Weights of a small audio frame classifier.
Model: arch crnn, depths [1, 2, 2], widths [96, 144, 208], rnn lstm.
Rows from block 2 of a small audio frame classifier, named by matrix and row number. Each number is 500 + 25 x the weight over its row's rms, rounded and kept within 0 to 999. All counts start at 0. Numbers have three digits each.
After each channel's rows are labels from the 100 clips, of 14976, where the channel reaches its highest value: "peak on" is the class under the peak. Only what is clearly more common there than usual is listed. The data: telephone keypad tones over noise or synthetic speech.
# conv: width-5 conv (model.blocks.2.conv.weight, 144x144x5, each kernel summed), inputs 0-71

conv.136:509496475516512531522510497498513474505477512512479505487468495507476475557522483465550475539477525481494523530493492514537515500465519541535469526497547533483462460506512527499467487500513510494478486467477493487464
peak on: key "0"

conv.139:466500495485481491478510512467533462464479521488493553497494489484518477463464525531480440479511512503486495504483494537487510475502461467470489480524516514474495489517480449521517545504516549496498500480475502478484
peak on: key "C"

conv.66:460494490553459514550486468519487540544473508497515497464503501502524485500479471496526547525483481518529498456516486507465508471477480532479522499474472501466529498465521457585465502507465493490511513482506515492525
peak on: key "#"

conv.141:485514490491450520488492522512468498508517467480517430497504535468485488505474485448511514485497501486504510532484477484553516472503499542490505529533488486531497575487505511492521479502469495449532477501480511526540
peak on: key "0"

conv.20:468535539511544539537490528547525449493519478480490548474485485497468502498534526505506508478512470524485503556506499480514519563560506479487503505481521488523508456527515504537493494501534518496504495503474505537474
peak on: key "0"

conv.122:493525536449543532477508494501496470470498513526556490500488530476558498484493490523540537477495506496529506549475475525539484523457486490485476491483519477540468496513529476486487480507490499510494494509505482495490
peak on: key "1"

conv.108:486492464499495529498515514482474515492484495488526519513536477497470520500487498497526499474488520449473494472444449569499477501525499477519499520484503547511490523488493516510472489487506484481504463542532520522488
peak on: key "1"; key "4"

conv.8:560527519529496487475506492468501465506442517480492526532471526521514509483518508533491493544509524471547489489486509526504506502531472504489520495541493493508548487494531477506490499482472506544496536493514474443515
peak on: key "8"

conv.44:482503584523481480490488502519491453554519489561531497514507516453543500498484491468508499475543523516517514508532423479509505529531484494505456485491519481537496490531519510496494548509515517473483504475488486522482
peak on: key "0"; key "2"

conv.13:498487454484527510509544526471473472442538478489445487510481482523495494506481473493515508462494526542484515503465515517494454443522446490488498519479484540530504488519504509507510495500524463477445506491514563479472
peak on: key "B"; key "4"

conv.45:507516464472480480453441474525506495525513469502501513493490525469507536532524491509517524538507480586468505478539491517497498500519471456517501481527470546532504513501523503492485533484491480479485466479500502505482
peak on: key "0"

conv.31:486501508500466464540523503494487503481497519521469539479493492527465506489491458491487465505506504496481494531485504538518509557504521525509509486466517504497493520513492497484500546472502510508491501529465501473447
peak on: key "C"; key "D"

conv.1:556502510509496468472462502488476493496489497511555498535500519511527492487464520526472498456463472497528505494488545525516486500493511450520500477451485487469504508503419503495522547469542493473491483491489440494515
peak on: key "6"; key "3"

conv.52:497466509475494503501514462474522465490478486490450504494495510486451492516469490471476480500505496466505489553502480501480516496489472519474478506512474518484500553513488500476520495501521533480458473504507461515499
peak on: key "0"

conv.78:482544537472452481490486485480517516511468486490478501510482477495508501529513530519522491519479559487469506525516447494498526545499444497498484507515494524537529520491512500502476516529527503470499492542450478525481
peak on: key "0"

conv.135:450477561511512539451513487532520507507538484473460472499515513496536515490521495496464533482508499491502489479504530504458482475516541534502513483492520490475512524484562525491509491535515508491491498539475496494492
peak on: key "1"

conv.121:511480547505503536512499513534513495524492498533514502524478533493478498502484473475502512513525457534468504499463493500545498488489528467480450554521491490498525491531443528476502498546511496508466486461484506506511
peak on: key "*"

conv.25:480537473501549531524460490525484508493542530543463515480511454506533510510483502506504499462499493531528502547510514551437502449541500504526488509490488521489479470473532500471520471503493526492488466469510516520492
peak on: key "A"

conv.82:521507496480487484531535489472499482498487499472543542501554483492484508491522480500488504513490502499511504492495551446551511509530502498476469517499513496505491518532501480492454458457473462513489513527517511527485
peak on: key "#"

conv.107:547513490459512551505509468485472487464430523520514474517495472506483551501507494503512526519467447515500463493495514472497542517510543499456482551483496460487531479528463489475498513497495508487478525531471533501509
peak on: key "D"

conv.59:522545511482489558478538504525539504498512507484497500500459520472474485533492472511490548460476468471522525467485493558457498488481490479519510486495519516506514517485501504518492524475541484540523512524500482477519
peak on: key "2"

conv.62:449471523534493489528499510498548475523545504537510475468495487511539455459511497512476471499528508453501491487507475525463531494497521488494485471503485459443499481502569492530453470480484500516503505539461495498467
peak on: key "3"; key "A"

conv.55:493497486494548518553511514485478502508450500509562575487496500465500431473489522466514511487519533533512485537455563506482558492498535507514504521512501527485484469484497504487491476489518518505499488477457497512546
peak on: key "D"

conv.7:485510561486519502481441507537501507502521463471487534502486559513490510498492503459533492453494469479473495469523455561496534522540496499547506515505484476502505502524532526498544509444491489494491508504504457472506
peak on: key "6"

conv.15:510494495515453501499528462506496510474533526481527530492496554497452432535475496509482459515492449538478479485425485511483468488451508442532473504530540523540496501491462454446517480511511526478510469487496478500528
peak on: key "B"; key "4"

conv.131:501496471494518454551494528492533494510457484498512514421510488479494520534492513515535498507447551492479496532495507476528554456509500501455511518494528488494522461512501497495483510515514510483481495498470445458505
peak on: key "D"

conv.11:514529555493485480535509487447508487479527503574498518517482568475517478463511491538475519480480518471498501488471511491535534496494472525463502520541481474511480501503481495501472454495478463527498547529495477482501
peak on: key "#"

conv.80:497456505501464510540449497491497496475528518523538506510506524530527503446503512485515493532478502491513514491468474491493490501493475543512494490445456519443490492510554475499443508501481515498538456552520512477510
peak on: key "3"

conv.120:499460518500498480544511478512551494490492488527465486484472490524492503539484486506524502516518507482480474492502549486474490504529442485496528518506502508519516459467547510476519530536512477492497515524504500463508
peak on: key "1"; key "2"

conv.87:440477534514518531471532513549519482503523481488511494509491529531493500480511507443500501541498488493487491460507499475482491468464518483514519481494516488533497507474497491461506482498511517459544486477475514483481
peak on: key "4"

conv.35:495530519519530499481530476467510518515471511475489516512541519516481485527489491451553475477515480462494496492530526509443510524472490452531542538519482504505526496519456476479514530483518508506541477496551485511531
peak on: key "7"

conv.68:495532515508502488507487470442505526495512499474525497470546517485503500512472471494500500487491488465488478543551540500500520499519475499512512515528482501523463464489488523531534506513515460474556513519511518521476
peak on: key "5"; key "8"

conv.95:492544511497512486517530466465494485508486469486576520506509500495474501514463472472425503522481511495517549499489498530475503516519505510466517476507463494483499523481528498530487495482477491514512501541512499533531
peak on: key "8"; key "9"

conv.22:494505596521477492490532481500534484496459484543489473560492511501492499499518529544481474483511487498520516513480490474484482498501534490540502469485441521504498512504473500528488479548518496501475536515468516472517
peak on: key "8"; key "7"

conv.114:471479483492488514473521447461496506513500477494458504499487507545546494510513469517509483505473505511519510457507485467495530476472496498495493494531510533516485492470474513558529519509484526509510472473492492499513
peak on: key "2"

conv.142:468505472523510505489467476475507552522490516535534497486459541506502483501499514467532548512482528481476495500491518499494519498493502505557511476489507505481484577479520446517583505494488489498551490501501544480539
peak on: key "A"

conv.124:500524526528504520472489500524488495521481492490457509479479501457503526450447546491501449477521495513481466477483483450476530495460503513517504486509503510474511499518511498499523473507478533553453468512509511471507
peak on: key "1"

conv.113:497512497503506482565496470532408482497486543514470504489500521519549485511537501449499512522505518522478516477476513465504490494471479477474498516507499461482482508516480470517482515553472546475534451442493527472471
peak on: key "C"

conv.58:492514501551526437516501508487494502579477509537537487497513474513494498486483490482500502486538493521499485478542501504522512471515510471490472536484484506510506510509500526489485509476491494488506506498479482557557
peak on: key "*"

conv.143:474501550493454492510490542518514541461510486505487516530512505437491495509492522539520496479528519489515498496465514478483539488582553472476496474486481481515514494514487500480499511492534499486499493500550535496488
peak on: key "2"

conv.37:472495487506473511497498521506470498504496499504518531485510512510495499486475453506522464448487512503505503481475514497462532543509476511497537486474515549491523524488484541508492519478541485505518482556459503516512
peak on: key "9"

conv.90:478495488467515490474511466475506494450498530497473499530523486518486500522518462548476485496528523490482491471511526470510493503488481493523521484493512477513491531497518503525469465471490502446479478530522513505513
peak on: key "4"

conv.70:513491558512486512500508525483490503494450488532474454497525535437509509489456486476484513514473475506477505530523492514506511530497475482493572489488525482501519481533493536496500512477493515514532498515529464466526
peak on: key "7"

conv.76:512508565525510496537471501514466500465472513529508520533525482515484464496480509492496470471510502519470466500532508513516484500516475499514499483547453506470541488521490502486518476499495490495519492434468492497560
peak on: key "D"

conv.98:522505516496522560493511513556467517515427470475486499492525475487503488469501470521540489461481498516542519501535532521529498499552503495500484499482515510506520564507485517483515465488498499511505551521508522515487
peak on: key "4"

conv.23:468511462498517521502489468520512505522521477517502464510450498529454520473501505518504516505503511511493502461531498535536489506471489491474475504527525488466514492503472521531531489470490505482545528480522474459466
peak on: key "5"; key "4"

conv.29:524555497478534510462503513503527522509512523516532533521475441527509486480490502520457476527502522472498469502499485502515476451484507462515562509539509469519501493510479475519484521500459478548484512518519543506466
peak on: key "5"; key "4"

conv.50:506528546482478521503528458476518529495532489503521524510523510537443530510461503531455503481498523490488508503512518533449500461533504481536521489529519490539470499497457491472542513479505513513509494496490472511505
peak on: key "B"

conv.94:503459519515458483502510521540491488529478523487500446526501502548475488564504512495543470473463573531505500509523497504516516502536516497469516528475502501470538517523458506478520492507450501449487478494455524510509
peak on: key "9"

conv.56:518470526473467495495468487464469494483495479551517522502485480527494467509500503526510455511464537495471485484451513505550492539535508486515531492485480520490476494511516512505511523516478522462484528483483551506473
peak on: key "A"

conv.9:494540498488514489513476520464498488500485482453514501509522465484504496476518499511507521536460508502510469530543561519480500472452508547465520472539492499509459494527503471493456473515515500518478529519526464526501
peak on: key "*"

conv.0:531507462456445500476448538513518530465505487500493485488450514467503564493540510496514468493494503518484511453551557465470475508510499480505500495488484506493488511510567532505470491483496488471488493545486524488502
peak on: key "3"; key "#"

conv.101:498519487509539521487514515504494526484546490492498514464511513463540500536474477480501507492497466469472494518502492523471506501489489517477505499494471479469524498493486472532501455497514543486540524517502516510498
peak on: key "1"; key "A"

conv.83:488506493502479476506489544463518489470446482504533575506468453485496490480485455480504494525480521516496510469495489471501503477520472508493487485462499486499516503474532506521520534463461472522471494529510523483496
peak on: key "1"; key "2"

conv.128:477512488461534518487520471469520505464474445532533508499494518455474504520503473513536523526473525474450531547521499459524515485498496478489510517554486508484504535464472498503454442507526510492507481527504549474487
peak on: key "0"

conv.119:534499499525531522508497493486489497446524469476489522509497508459486473507496466521490571522493445500481483509522488502532476467459451464510525491505537491528510486518508458486510494461497502479511485518503517471527
peak on: key "B"

conv.26:482510471488483504533501506509539495541502457523482513483506532513479516487540495447539521475489496482490484501487494479514483506487523504508508488521479479489509490517501517467469484471462517487537502489502487452490
peak on: key "D"; key "*"

conv.130:521498477522530520495430495521515507514537446451462525528479518486510504477499478493510453511511491516486511493473478486489543498576422500540510472526477533497518504478483515529497473511478501485489550507486505521471
peak on: key "B"; key "C"

conv.111:493500498508528483511503484508538489529462498515532476522464513480463506533488515516492526487480512502491490436507512524528502482514502502516568508504470492462484497439515467473500504506521497500556506535493504504478
peak on: key "8"

conv.134:472490570510474524487529514505494460492508526526489504451467530493438458477495480461531490487502508519512506513464501449487493494484536534521515478559521498535492503480485441517500536522511490441501504480462509494481
peak on: key "9"

conv.132:541518452502527502524510531490521483486467491537476482504472503516483480474522506502528497458487451529523499513564493521527526543474486495512520513515545464495543493506506501464510497513524523470481479525527520472501
peak on: key "*"

conv.6:507558500480499551434486533500480503478475530516469448500514528493514509475530548501516494494520457514488533507517552492485507490515527491496485513488539507498462491534486502493461482490501482492512508499472485515499
peak on: key "4"; key "1"

conv.64:487472511488480511506444517512502494533527492526526515515481451519455450508505480486530503530504514480511508488474504540493486525508487449524540499453478481526475514496513505508565540529479497512467472508505516457571
peak on: key "A"

conv.69:497535512499523523529510541464516510506541489503530534502531478502489492506474495467493518441539484429473491530516519494500483467503478466520545474500498528494516521499569495497454515518538496508515509513517516517505
peak on: key "1"

conv.30:497539490510502510503488514482477492478520477503470511481520461511533489488512456508481485519503499535490512517484509501469507540491471493512492471469472480495466482488486530443440451497496468433501482452490540506519
peak on: key "A"

conv.118:491485514522468496477503553485493487521472522482471515517538529526503529504505506486484530533535520541530504482485482534495475513497506509505466507482519543507493512552515479468497525501506489526525508476598484495508
peak on: key "A"

conv.12:471512533467466489486483484489484518471530488513480513535487532517495523468502501495560486549475512500464516494468501456484512505540485505521525542527484509489535457521518502498523464482488517493477480492502503520487
peak on: key "1"

conv.71:508516453535516472501443510497525490451529519447507481519490457455500434474491467500500502499493486522516535516528532474503473483510485485462504503481476519465491449488481487522534487529498511489474488474517512499520
peak on: key "7"

conv.110:510505540474531492506466513516475473548533483481489460471483449513507532503442436506538486445475466487490508509509532471505512480520489519539482472488462488499485490498500514501535473503429504466546504479526487516490
peak on: key "1"; key "4"

conv.43:472479509534526515518524513481454493536535483519508511496493517462491471524509475484557484443496493455458460535496486459476517510541501491492478453534540530467522495446549462529531487489490496503506518495535470479511
peak on: key "1"